config = dict(
    arch='inception',
    model='multi-label image tagger',
    dataset='made-up waving flags',
    train_examples=97500,
    image_size=32,
    crop_scale_min=0.8,
    horizontal_flip=False,
    translate=0.12,
    color_jitter=0.2,
    cutout=0.4,
    norm='batchnorm',
    hidden_act='relu',
    depths=[2, 2, 6, 2],
    kernel_size=3,
    stem='deep',
    widths=[128, 256, 512, 1024],
    num_labels=34,
    mixing='mixup',
    init='small_normal',
    optimizer='normuon',
    muon_scale='original',
    learning_rate=0.013,
    momentum=0.95,
    nesterov=True,
    orthogonalizer='newton_schulz_5',
    adamw_lr_other_params=0.0023,
    max_grad_norm=0.5,
    max_steps=2900,
    batch_size=256,
    epochs=7.6,
    lr_schedule='linear',
    final_lr_fraction=0.1,
    warmup_steps=140,
    weight_decay=0.1,
    adamw_weight_decay_other_params=0,
)
Rows from block 9 of a small multi-label image tagger, named by matrix and row number. Rows with one number belong to one channel. Each number is 200 + 20 x the weight over its row's rms, rounded and kept within 0 to 999. All counts start at 0. After the name is the row's rms in percent of the matrix's.
Before each channel's rows are labels from the 100 images, of 14848, where the channel reaches its highest value: "top examples" is what is common among them. Only what is clearly more common there than usual is listed. The data: made-up waving flags.
# r30: branch 2 reduce pointwise conv (model.blocks.9.r3.0.weight, 128x512x1x1), inputs 0-85
# b30: branch 2 3x3 conv (model.blocks.9.b3.0.weight, 192x128x3x3, transposed, each kernel summed), outputs 0-95

top examples: diagonal split; triangle at the hoist
r30.100,100,213,222,168,176,204,211,216,236,206,245,200,211,195,176,206,188,188,209,185,215,201,216,191,183,222,209,181,205,217,188,199,182,190,184,219,175,198,181,199,164,198,207,220,207,193,170,175,204,185,201,194,206,182,140,197,197,228,192,212,181,208,203,202,167,233,221,169,197,211,228,188,186,188,190,209,186,231,183,190,173,193,228,184,180,181,203
b30.100,094,217,193,168,153,185,214,204,199,222,192,207,212,182,229,190,185,197,218,198,196,174,197,224,170,221,195,196,230,229,171,186,180,206,191,177,181,197,227,182,235,212,171,160,189,211,220,178,200,233,208,183,210,244,183,215,201,211,202,206,206,215,201,213,190,236,183,169,197,207,177,181,232,177,229,204,190,184,254,155,175,214,188,251,187,195,199,210,194,179,220,179,228,185,188,205,185

top examples: upright cross; yellow
r30.103,099,193,211,190,176,208,195,188,195,228,164,212,176,225,198,178,193,206,204,181,188,174,219,180,187,219,201,194,186,165,191,206,189,209,188,186,189,203,194,201,205,199,223,206,186,174,206,181,232,198,217,208,244,214,195,175,210,186,226,199,224,174,207,190,218,223,203,196,199,175,205,187,196,238,192,201,208,180,196,194,190,205,186,209,230,168,173
b30.103,088,215,210,204,193,208,202,190,219,187,202,223,199,182,211,178,183,199,181,215,182,188,175,232,181,187,163,174,234,196,210,200,194,233,215,186,187,197,195,182,198,178,191,185,196,204,245,219,229,171,195,199,214,202,192,218,161,224,184,210,186,176,189,177,190,225,204,220,222,174,210,176,218,225,230,187,234,232,223,202,192,203,161,232,181,202,206,232,213,233,173,181,193,230,213,209,243

top examples: diagonal split; triangle at the hoist
r30.66,097,196,261,229,161,203,175,203,246,192,229,208,220,183,233,198,211,216,169,223,169,195,151,205,219,198,172,186,212,203,188,195,215,180,220,229,215,173,175,207,183,169,216,199,198,208,178,197,189,211,211,195,169,194,218,199,197,194,212,222,169,226,221,193,178,278,217,187,205,194,220,184,215,144,158,171,215,226,214,192,188,187,200,155,175,214,199
b30.66,118,204,173,253,217,190,203,203,210,211,202,182,187,195,206,163,169,232,222,180,214,187,193,199,210,195,224,211,191,189,199,233,192,189,195,195,207,176,213,196,170,232,197,184,183,232,197,161,214,218,233,207,196,213,196,186,233,133,249,182,183,208,224,192,220,218,205,192,174,207,185,168,182,226,176,193,223,222,201,199,174,188,188,177,149,243,165,217,199,190,206,213,204,174,213,182,197

top examples: triangle at the hoist; flower; star
r30.46,098,168,234,196,211,170,196,247,223,177,204,218,200,192,199,177,171,189,201,193,221,191,179,206,211,235,216,188,200,216,204,186,191,158,214,227,210,212,213,179,211,196,173,179,184,210,203,185,173,218,233,191,204,225,238,198,201,182,199,230,186,206,179,213,198,180,218,228,186,186,203,225,182,220,178,227,209,196,227,209,187,197,222,196,189,215,200
b30.46,088,177,220,201,173,243,183,202,211,198,186,191,197,199,184,205,151,166,190,201,229,173,182,192,232,211,223,202,213,190,229,205,217,207,190,190,210,191,192,242,211,181,215,192,159,191,200,215,195,226,185,204,173,216,218,197,217,202,209,224,186,194,218,212,187,180,203,192,182,245,225,242,211,171,167,203,187,219,205,186,173,209,219,157,197,201,189,188,227,185,226,208,185,197,205,209,199

top examples: diagonal split; pink; ring
r30.77,100,191,160,177,174,206,179,232,199,183,194,172,176,256,197,189,225,189,208,205,199,217,192,160,229,211,202,197,183,219,189,175,196,184,191,190,200,233,210,217,203,178,224,143,178,216,199,216,228,208,210,191,246,224,193,195,203,193,180,184,161,236,185,189,217,184,193,199,192,189,153,199,192,244,245,192,169,183,185,191,224,203,196,182,216,188,207
b30.77,103,202,215,212,227,164,168,196,199,229,183,188,199,200,204,184,174,201,191,178,220,206,180,231,192,212,178,186,222,203,198,193,200,194,205,192,217,202,198,160,226,172,218,174,157,186,188,181,222,200,212,223,215,209,172,185,187,193,216,183,201,200,184,180,229,178,215,162,169,208,193,190,189,203,186,272,218,170,206,153,196,195,205,154,227,244,200,207,185,212,204,222,223,168,214,205,175

top examples: corner square; triangle at the hoist; crescent
r30.27,100,243,165,214,167,170,219,198,185,228,201,172,199,183,200,212,185,204,195,209,219,177,252,190,197,200,193,213,204,258,194,226,178,215,193,213,209,221,199,165,219,171,203,242,183,199,212,221,214,193,205,197,233,189,182,204,185,194,201,176,218,173,208,207,204,213,258,195,199,205,177,176,169,201,164,211,207,212,217,173,203,187,199,186,209,189,208
b30.27,095,204,206,200,195,225,231,203,204,207,189,191,192,168,206,168,203,170,209,225,202,191,200,205,149,208,169,176,224,202,180,201,210,193,203,178,190,193,210,186,174,225,209,157,217,208,184,234,174,239,169,198,201,205,183,203,219,205,208,199,168,218,209,195,157,181,205,215,214,179,227,214,219,163,231,180,161,214,216,230,214,230,169,182,211,190,205,225,201,209,184,215,191,208,192,211,223

top examples: offset cross
r30.122,100,219,200,204,180,199,206,194,226,218,206,213,202,205,178,183,190,190,183,197,203,183,185,180,189,202,165,198,180,216,200,186,191,203,178,207,193,194,179,212,183,186,172,185,216,170,160,201,189,187,196,217,180,204,192,211,187,190,201,174,213,188,237,183,190,196,183,195,179,198,228,205,208,190,220,209,173,199,205,164,227,206,216,212,228,196,183
b30.122,098,212,168,205,207,190,186,188,184,187,180,203,174,168,208,189,191,203,175,176,215,203,196,182,172,214,189,210,203,191,175,173,184,219,173,185,150,182,196,174,221,204,215,203,204,186,191,211,210,157,206,230,209,195,183,176,191,216,191,181,203,158,173,178,219,211,243,212,228,224,185,181,193,221,194,237,200,242,181,223,209,168,198,202,220,186,215,203,206,222,196,162,220,212,181,216,198

top examples: upright cross; circle
r30.8,099,191,217,212,202,185,215,192,169,202,250,192,212,211,185,225,195,199,226,211,233,184,247,186,174,225,194,201,202,198,210,193,214,196,205,213,187,204,209,184,244,187,226,204,187,194,186,208,189,168,152,180,182,210,199,178,192,184,173,219,229,215,191,217,214,174,235,182,195,214,219,228,168,176,186,225,178,187,209,238,186,205,173,207,169,246,166
b30.8,099,172,188,225,189,183,219,189,161,186,215,192,159,185,196,194,179,150,190,194,201,208,218,157,196,183,206,192,210,184,221,185,154,216,195,167,201,150,222,210,223,180,211,192,205,215,215,200,230,150,208,235,206,191,199,210,151,179,176,196,204,199,184,206,185,212,219,185,203,216,197,195,200,171,182,207,241,243,190,166,189,198,199,210,220,208,217,200,187,177,224,189,191,217,208,198,188

top examples: ring; many stripes
r30.31,101,216,251,191,172,210,187,219,211,187,180,188,183,185,183,210,204,188,208,212,223,152,180,207,203,188,188,198,244,193,197,172,200,221,165,242,155,223,202,190,227,197,196,237,234,204,177,219,206,204,175,219,183,187,203,185,184,198,188,187,183,221,185,197,197,232,216,199,199,202,209,178,232,207,188,201,205,204,192,238,212,214,201,221,184,191,159
b30.31,113,193,169,189,178,214,209,221,204,184,200,181,186,229,206,185,194,217,184,166,217,214,183,180,197,223,211,223,160,198,206,223,156,194,214,207,222,168,205,222,199,195,187,188,191,224,190,191,234,182,206,178,221,188,179,217,202,185,207,223,202,181,221,213,157,221,235,191,201,188,194,204,225,204,211,166,156,194,205,201,217,202,172,175,214,239,202,201,203,178,198,191,200,217,188,208,139

top examples: star; corner square; triangle at the hoist
r30.105,103,186,218,199,184,187,206,198,222,203,239,235,201,224,219,201,209,230,194,201,186,210,236,201,245,180,203,192,231,195,199,210,205,203,212,218,229,225,200,207,179,187,197,138,183,204,222,214,169,236,232,187,151,217,238,234,177,179,169,193,192,202,189,212,224,227,200,224,205,188,182,245,198,178,176,208,211,230,206,209,201,221,240,188,202,187,197
b30.105,091,167,215,192,192,193,208,165,189,202,169,167,183,172,196,231,219,195,204,190,193,173,217,212,214,203,187,161,198,178,179,204,173,199,201,163,187,162,181,214,203,199,211,203,196,193,187,174,214,238,194,201,176,186,163,190,185,174,174,202,184,189,201,246,225,209,223,208,204,219,204,206,194,213,193,182,224,202,192,184,226,197,157,235,168,180,173,180,184,229,202,174,183,184,201,181,217

top examples: corner square; circle; star
r30.115,103,205,197,219,209,191,170,212,215,208,204,218,207,209,246,215,193,198,171,202,198,196,217,184,200,212,196,191,204,152,166,185,220,177,186,172,215,190,194,186,212,185,226,210,205,198,198,210,211,234,187,178,206,173,185,187,214,210,235,199,219,209,225,212,222,214,240,212,218,175,201,224,214,223,245,207,193,223,191,164,207,201,201,210,168,185,240
b30.115,092,186,213,179,200,183,174,191,189,202,209,173,181,212,178,194,187,200,197,168,200,213,204,212,207,175,192,185,210,190,185,227,205,163,228,214,213,192,174,205,192,208,170,197,179,198,206,219,183,215,184,168,202,174,197,181,208,195,216,155,209,178,239,223,201,185,187,185,198,198,210,177,184,196,185,209,198,190,168,203,233,153,197,246,201,206,173,221,200,184,209,220,163,193,178,197,197

top examples: upright cross; three vertical bands
r30.76,099,222,210,161,196,213,199,198,215,201,237,209,234,209,173,217,193,214,209,225,227,216,200,209,184,215,205,190,226,186,194,197,210,205,215,208,175,171,236,182,186,209,221,198,189,185,207,192,178,193,195,187,184,227,203,186,181,209,175,191,221,235,195,190,192,215,193,196,184,223,234,190,204,186,199,224,189,181,203,197,231,204,201,218,183,197,233
b30.76,098,166,199,187,169,205,199,224,216,209,190,187,168,245,139,194,182,211,206,169,203,191,222,169,184,205,173,199,177,185,156,202,170,193,203,180,235,200,180,178,158,180,228,183,219,200,176,183,196,194,217,224,227,178,181,210,201,215,174,210,202,193,238,188,207,199,201,177,220,184,174,192,218,185,205,179,208,193,193,205,222,190,195,206,162,173,216,198,204,190,201,223,183,236,181,198,180

top examples: flower; blue
r30.12,101,185,196,173,186,200,192,196,222,189,188,220,210,185,229,208,231,188,179,238,186,196,226,183,194,174,173,204,204,204,234,168,213,205,196,204,168,195,218,155,222,232,178,204,188,206,160,204,230,232,205,219,194,182,224,177,209,195,201,245,192,186,176,210,200,183,190,172,167,236,220,206,226,206,194,214,205,215,173,207,157,195,177,214,203,223,200
b30.12,096,164,200,208,168,171,179,196,211,197,224,200,191,191,200,163,182,190,193,180,210,214,196,204,202,222,182,203,182,223,210,149,189,206,238,175,210,196,183,235,160,168,219,188,179,175,194,209,191,153,192,233,240,156,181,213,195,210,200,215,173,205,227,229,189,215,187,221,196,201,187,189,196,189,212,214,214,187,200,186,200,169,195,167,207,177,230,208,198,180,213,184,164,194,196,219,137

top examples: diagonal split; triangle at the hoist
r30.113,100,216,227,181,217,192,229,180,241,157,189,209,222,207,199,203,192,237,222,193,190,193,196,223,210,218,198,203,204,232,189,195,206,218,219,185,170,181,251,214,214,203,194,193,185,230,201,198,192,190,193,186,197,189,222,178,174,186,187,218,169,186,211,194,188,229,183,213,189,230,211,215,193,189,196,203,210,180,211,136,166,206,195,185,186,221,215
b30.113,092,204,156,202,143,187,191,238,206,194,211,183,159,179,242,193,174,215,219,215,174,199,207,205,201,184,183,189,180,241,219,183,179,172,169,196,200,218,205,196,190,191,211,201,210,214,233,222,208,208,198,164,207,217,171,184,180,182,199,223,204,206,186,175,206,208,210,187,198,257,183,184,161,197,190,186,238,202,219,188,201,191,194,191,200,183,139,199,218,208,198,190,177,207,186,162,210

top examples: gear; black; three vertical bands
r30.107,099,201,234,205,194,203,195,217,179,174,209,202,202,189,186,204,201,191,217,188,253,180,168,210,169,193,183,174,201,220,192,194,176,172,179,210,215,204,171,218,204,193,185,206,188,211,199,185,181,188,218,210,220,211,194,201,203,181,189,215,183,183,218,191,198,243,207,218,205,201,179,211,213,231,222,183,198,180,214,193,190,181,198,228,190,199,185
b30.107,102,199,178,169,165,172,193,185,189,198,182,200,189,172,216,196,175,159,184,187,190,198,190,168,174,207,198,199,172,195,187,147,184,202,213,187,213,184,183,180,185,194,195,143,188,169,145,204,182,186,180,153,221,209,228,195,183,161,210,196,186,189,203,175,190,212,185,204,210,185,198,196,149,201,185,185,214,157,171,182,196,190,173,192,189,184,190,182,176,220,181,202,210,192,190,228,200

top examples: plain field; two vertical bands
r30.26,097,205,212,192,176,207,217,223,167,192,187,163,157,204,216,156,171,206,193,200,196,168,162,189,190,195,197,189,191,260,206,205,190,212,175,182,179,198,183,246,179,193,195,210,206,226,192,192,191,163,213,212,234,197,184,189,249,200,218,207,157,194,224,165,199,191,173,205,188,210,170,198,203,236,224,147,207,189,212,208,210,183,202,191,194,184,194
b30.26,100,190,211,201,220,189,210,202,185,212,196,143,207,191,198,222,202,174,210,226,203,210,202,209,245,209,195,175,202,200,155,201,210,185,212,197,224,182,220,182,216,172,213,158,220,201,195,220,199,203,223,194,196,204,164,196,195,199,210,175,224,188,180,182,185,185,188,164,213,175,202,233,200,186,206,210,208,199,206,187,189,182,237,192,210,206,213,181,180,192,197,221,198,176,219,206,213

top examples: gear; corner square
r30.14,100,187,200,203,195,200,181,183,172,192,195,156,192,179,179,172,195,248,213,201,190,196,230,206,169,230,178,197,211,194,241,184,181,187,163,205,209,178,200,205,254,181,192,205,207,222,192,199,212,198,168,184,194,208,189,176,202,193,189,194,159,253,182,205,220,207,201,175,186,179,190,224,193,147,189,123,176,197,226,250,210,215,203,220,195,205,252
b30.14,094,202,183,217,213,205,220,216,232,197,209,169,193,204,233,237,199,227,201,182,220,220,191,211,221,210,209,219,231,205,207,200,219,181,208,183,158,202,187,174,181,165,201,184,238,193,208,212,234,228,173,236,215,202,181,175,211,171,188,215,195,179,220,214,185,202,193,171,213,212,183,208,192,224,184,190,171,202,215,200,205,195,219,242,192,227,204,205,171,241,187,186,193,192,207,216,200

top examples: offset cross
r30.89,100,186,219,186,198,202,209,191,221,191,229,159,187,208,163,173,200,172,194,193,183,216,184,193,173,177,159,183,217,208,173,170,183,190,240,253,174,200,214,172,178,213,189,194,223,182,159,181,183,220,196,199,205,206,230,211,174,179,210,167,232,186,193,194,172,199,198,170,215,246,233,196,229,184,175,281,194,201,197,227,214,182,182,213,180,203,172
b30.89,108,222,191,202,203,158,203,219,194,196,203,233,229,172,213,186,205,201,206,183,195,207,188,200,200,191,189,208,208,197,180,188,200,201,143,237,213,204,219,190,197,203,222,224,178,200,200,177,221,184,210,217,187,199,217,193,185,195,167,189,187,212,205,225,251,214,208,157,150,231,217,203,226,213,193,217,208,164,195,176,174,230,199,228,192,204,178,178,205,214,209,168,151,188,194,189,192

top examples: star; corner square; triangle at the hoist
r30.112,106,203,172,200,191,216,213,186,233,192,238,216,226,189,214,198,213,203,249,205,197,204,234,209,222,197,202,202,220,197,213,187,183,169,205,180,217,197,235,228,161,212,218,237,176,190,226,194,188,201,197,184,161,178,195,219,205,216,203,212,215,211,175,183,214,218,264,199,192,180,182,224,213,169,184,198,210,202,220,172,219,209,203,173,198,189,222
b30.112,094,207,191,185,208,170,222,197,180,189,163,209,196,235,179,212,210,222,229,189,216,200,203,248,196,188,163,191,221,192,208,216,170,185,197,183,185,188,200,201,212,201,175,175,203,200,239,193,193,189,197,238,180,188,196,180,170,183,231,170,172,183,176,211,179,212,192,168,204,188,165,212,210,201,199,188,191,237,164,188,193,167,235,219,172,173,183,187,197,209,206,183,176,194,194,163,222

top examples: pink; diagonal band; triangle at the hoist; emblem: circle
r30.29,101,213,226,219,185,193,224,228,168,206,176,235,197,197,226,201,219,211,196,195,187,191,208,184,197,179,224,234,219,204,222,188,198,216,226,201,210,181,216,193,168,202,186,181,191,213,178,218,189,171,181,208,199,190,175,195,160,198,216,218,199,190,193,216,207,230,165,185,204,219,162,173,181,182,176,199,221,175,242,183,202,178,187,233,189,173,202
b30.29,103,221,202,262,200,202,207,217,212,231,241,181,215,189,195,191,170,213,206,192,231,228,213,181,198,194,203,202,202,191,198,225,216,199,192,199,234,193,223,184,179,181,197,182,195,226,169,184,199,177,226,196,163,228,203,181,207,184,195,212,198,184,225,192,186,208,197,161,208,164,191,189,204,237,221,188,221,236,231,200,212,169,200,178,212,196,157,202,227,208,190,192,192,181,199,188,187

top examples: triangle at the hoist; diagonal split
r30.117,098,198,247,178,172,172,213,171,204,180,221,206,202,173,206,213,205,185,180,206,244,178,235,213,217,172,216,214,213,238,193,174,216,226,253,215,215,177,224,165,151,220,197,174,227,187,173,204,207,207,215,186,213,195,179,206,162,188,169,205,205,169,198,204,191,247,185,199,210,199,212,198,197,190,197,227,218,221,201,173,193,227,193,193,247,202,211
b30.117,112,180,184,225,172,217,207,205,204,202,227,196,194,199,207,224,182,158,196,199,202,192,181,237,234,190,238,198,197,187,209,205,194,195,202,190,206,193,197,206,251,184,234,164,196,206,217,150,247,193,209,221,220,182,193,208,184,192,160,206,205,189,223,185,170,241,211,202,225,201,243,187,197,219,172,181,216,203,223,193,212,186,206,196,197,210,189,194,190,198,196,200,197,195,193,206,206

top examples: offset cross
r30.21,099,201,247,176,198,198,193,192,205,206,244,182,167,178,166,188,175,202,220,205,204,199,178,220,229,177,185,179,185,246,228,208,172,159,193,230,207,186,165,202,190,168,166,200,192,206,212,221,191,230,208,223,172,205,229,223,207,190,190,176,221,199,192,219,186,203,253,177,191,253,203,210,258,192,157,262,172,240,206,235,177,223,172,174,202,243,198
b30.21,128,227,198,197,197,191,203,188,215,195,151,199,212,198,184,177,211,239,197,212,184,189,219,180,192,206,161,176,176,215,210,152,210,172,143,235,186,225,197,140,177,195,201,195,196,212,213,205,205,208,191,209,183,201,218,203,199,209,196,159,174,189,189,216,197,205,223,182,191,216,206,219,209,187,176,202,208,185,186,204,183,231,218,220,197,180,177,202,202,196,194,213,200,208,188,199,179

top examples: ring; corner square; triangle at the hoist
r30.39,093,196,224,196,192,187,199,241,198,209,192,216,189,213,186,203,185,192,172,185,150,187,174,205,129,178,234,153,182,235,206,199,192,132,206,221,250,201,193,230,212,209,205,265,236,206,193,216,221,204,214,206,227,200,179,225,229,213,232,175,167,211,227,169,196,195,206,166,192,207,177,190,225,209,221,176,178,183,232,222,192,193,184,217,213,190,170
b30.39,105,209,185,206,212,212,191,213,219,207,144,217,232,236,203,204,219,195,187,211,231,189,168,207,213,221,200,156,241,195,179,178,176,171,151,212,189,199,187,167,241,218,196,194,206,210,195,244,180,196,176,229,192,203,228,190,197,196,221,162,197,172,195,227,200,187,222,182,197,192,172,239,196,185,185,217,180,187,205,176,148,196,199,182,221,198,199,223,187,178,209,200,204,172,210,208,215

top examples: offset cross
r30.73,100,177,186,185,201,203,177,197,177,177,210,233,220,219,215,214,187,215,200,224,210,196,155,213,205,164,206,205,213,169,192,152,203,190,210,178,198,232,190,235,177,195,173,171,169,208,208,188,194,200,213,223,209,182,218,220,166,187,191,222,195,210,208,177,197,209,180,206,197,170,200,202,195,225,240,207,210,205,211,199,194,220,212,165,188,205,235
b30.73,107,203,185,197,174,195,184,201,219,203,243,179,187,200,189,211,214,203,192,146,190,199,173,194,176,199,186,224,183,198,226,207,205,190,252,168,173,194,201,212,187,206,193,199,214,213,194,191,207,194,221,150,226,191,208,197,206,193,217,192,212,181,160,198,207,186,192,235,244,231,183,191,187,206,179,168,222,186,178,196,212,222,200,213,219,172,205,194,194,174,164,177,210,231,202,200,220

top examples: ring; triangle at the hoist; corner square
r30.63,103,199,191,194,179,258,168,173,217,235,173,228,221,216,199,197,259,209,198,183,191,198,192,187,179,199,191,207,211,201,176,214,211,217,203,220,198,216,208,221,214,233,207,202,208,218,218,207,217,191,218,208,219,177,203,192,207,207,207,198,241,195,175,179,197,223,227,208,189,197,169,206,213,220,226,141,165,198,191,205,208,213,195,208,227,209,198
b30.63,110,196,186,195,223,184,202,197,210,189,177,213,193,203,186,225,225,222,206,199,188,207,181,186,174,208,215,196,191,207,203,212,182,171,163,177,225,193,218,177,177,201,208,230,185,154,208,200,172,182,218,197,181,210,202,202,189,207,196,145,174,160,193,150,180,205,169,180,172,153,179,216,175,183,201,219,202,215,196,193,174,165,170,194,192,214,194,191,165,205,209,184,194,184,196,206,187

top examples: flower; triangle at the hoist; star
r30.11,097,224,210,205,210,210,192,250,225,164,211,204,207,215,164,227,217,208,196,220,186,201,241,227,185,201,218,199,190,254,208,188,187,172,217,197,226,196,215,203,188,215,215,231,149,202,233,194,203,224,207,199,209,204,210,200,225,200,237,198,209,217,193,200,223,209,195,202,199,218,214,180,226,167,225,244,201,201,199,226,165,224,194,214,170,188,216
b30.11,092,178,204,193,174,214,226,165,200,210,162,205,226,223,207,203,225,194,193,204,205,193,185,188,239,187,192,225,173,197,144,156,199,207,176,181,168,204,174,177,173,205,185,177,203,216,222,185,212,211,203,192,171,219,208,200,219,212,194,184,206,175,214,216,222,204,214,206,172,196,185,228,229,170,202,189,179,184,177,194,198,203,177,225,207,209,166,196,202,208,185,167,204,209,201,197,218

top examples: corner square
r30.30,098,196,168,222,215,206,180,138,215,179,197,181,207,212,185,204,187,227,216,185,186,219,155,203,188,165,188,234,193,183,234,174,203,214,193,211,172,199,219,179,224,193,231,180,193,197,204,191,221,190,203,221,200,222,185,216,184,207,179,188,212,208,217,219,198,181,169,202,213,190,255,219,148,259,190,237,170,200,191,190,215,196,203,200,213,218,204
b30.30,106,191,243,174,202,191,187,191,189,193,182,210,208,190,184,190,211,225,179,210,178,207,200,228,203,146,204,184,203,173,206,183,203,195,214,218,218,227,223,242,168,190,217,202,198,201,205,217,158,216,159,188,198,215,243,188,177,195,181,208,179,238,221,175,229,197,229,195,181,223,197,179,169,226,209,236,216,206,200,190,201,203,199,186,176,197,226,193,236,194,189,159,174,165,199,184,166

top examples: star; corner square
r30.83,096,214,210,200,199,186,194,165,199,219,167,187,214,183,236,200,161,183,181,172,158,212,226,184,251,150,190,237,173,173,176,207,201,160,192,196,214,205,194,197,169,189,201,184,164,176,188,185,206,193,192,218,180,195,212,215,182,207,222,207,201,185,232,210,199,248,206,219,222,199,166,196,180,212,208,214,187,228,167,185,206,210,217,215,195,156,205
b30.83,094,173,206,175,168,205,171,228,201,199,229,227,232,169,179,200,210,171,216,209,181,184,188,185,215,194,204,187,205,216,202,227,170,225,206,185,217,183,208,180,202,210,213,204,164,192,193,169,182,200,219,228,203,189,237,191,201,218,177,217,181,169,205,166,196,223,213,222,183,130,219,176,197,198,213,215,171,176,226,219,219,211,153,172,177,202,216,184,199,226,166,194,198,167,200,194,185

top examples: corner square; rhombus; crescent
r30.81,100,185,187,230,208,232,185,204,181,207,197,213,232,229,185,205,234,187,195,208,202,205,214,223,195,196,215,235,232,189,204,200,196,220,241,197,202,192,194,158,194,216,183,186,226,217,169,216,224,204,183,213,177,211,226,176,217,217,188,213,201,196,198,218,230,206,216,204,208,225,217,168,179,179,221,203,215,202,223,166,204,219,213,217,175,196,207
b30.81,100,215,205,210,206,216,213,169,203,196,173,197,224,200,209,190,199,188,182,211,213,189,186,235,217,195,182,162,191,189,198,189,225,225,211,193,223,208,185,183,187,162,206,164,200,203,222,203,190,196,217,199,189,192,203,185,216,219,218,257,212,211,219,188,184,204,238,208,223,221,186,181,203,170,193,191,259,217,190,205,231,142,156,225,202,185,182,199,192,181,220,198,204,202,219,182,235

top examples: flower
r30.5,098,213,208,218,211,131,196,191,197,204,184,224,192,201,170,229,185,218,178,186,190,211,193,199,168,199,190,171,196,216,183,190,203,248,199,166,161,182,202,189,213,222,199,176,188,221,201,207,171,223,180,231,190,183,194,168,206,179,204,222,185,214,190,223,222,199,219,195,202,222,246,211,194,188,226,224,222,228,181,208,193,172,207,179,187,237,209
b30.5,087,199,195,220,180,200,221,213,213,211,159,209,169,207,198,198,175,183,192,219,222,207,204,193,226,226,164,194,209,186,198,173,189,191,164,195,168,185,159,196,196,180,214,196,228,216,205,196,186,204,235,239,238,164,182,163,190,209,210,221,216,183,196,204,211,201,169,254,246,201,209,170,194,198,197,221,202,198,183,199,159,195,172,213,186,246,231,180,212,185,196,200,212,190,193,175,226

top examples: ring; corner square; triangle at the hoist
r30.62,100,201,209,180,174,192,179,175,192,219,192,180,192,219,214,195,186,187,194,190,140,197,196,189,150,206,181,182,234,201,169,229,181,176,188,224,225,179,216,204,212,192,182,209,147,243,181,212,211,249,184,217,206,171,191,205,188,193,186,183,178,237,181,184,208,184,192,183,222,192,194,175,197,188,231,178,189,189,171,266,213,200,191,193,173,224,153
b30.62,096,202,208,212,176,208,249,224,214,176,174,209,233,171,230,230,184,193,203,194,192,193,214,220,185,208,201,235,213,178,214,195,215,179,209,197,171,201,204,170,197,211,206,177,234,209,200,205,211,183,190,233,215,210,238,206,187,198,188,215,180,198,175,234,184,195,217,199,210,149,199,218,212,189,221,171,162,175,222,188,227,181,173,230,232,233,202,250,167,171,177,193,229,194,214,227,229

top examples: star; corner square; triangle at the hoist
r30.45,102,218,210,207,192,188,194,156,212,194,237,223,250,194,207,187,166,207,277,182,183,201,259,202,181,173,186,170,185,200,231,199,201,193,215,196,238,205,229,176,205,186,258,186,185,218,217,184,221,217,219,182,158,219,220,217,184,218,176,201,232,208,185,204,242,227,246,213,222,190,213,191,158,192,229,185,177,211,219,146,197,229,208,197,157,154,206
b30.45,101,174,200,207,181,211,190,193,202,195,216,206,175,198,175,189,199,179,210,178,183,173,246,170,185,205,219,201,153,167,192,214,194,138,232,185,238,200,205,213,181,203,219,156,197,188,151,195,219,182,207,228,205,179,192,203,185,210,175,163,207,177,208,191,186,208,179,187,194,151,194,175,231,194,180,211,188,225,204,202,230,181,225,209,184,215,218,221,171,206,184,200,206,208,197,219,240

top examples: diagonal split; triangle at the hoist
r30.43,098,203,215,219,216,180,208,147,226,178,208,228,171,191,195,210,202,210,221,231,180,205,181,179,233,216,214,213,228,195,190,202,215,207,206,222,183,200,225,210,203,198,227,199,209,230,188,240,172,219,220,220,180,210,212,185,170,221,194,188,201,191,201,201,191,223,156,207,197,172,218,199,205,157,178,196,181,228,190,198,203,242,208,211,227,190,204
b30.43,095,191,196,209,206,232,177,218,206,199,210,201,175,195,183,198,217,242,214,206,191,212,215,194,207,195,196,209,212,183,188,195,176,163,214,219,220,203,221,228,164,210,251,247,195,223,186,195,206,217,197,205,220,160,182,157,210,168,182,186,202,210,214,239,204,227,221,170,184,190,165,146,191,217,195,221,193,214,212,183,213,235,233,153,216,201,234,195,217,219,182,190,146,172,188,192,181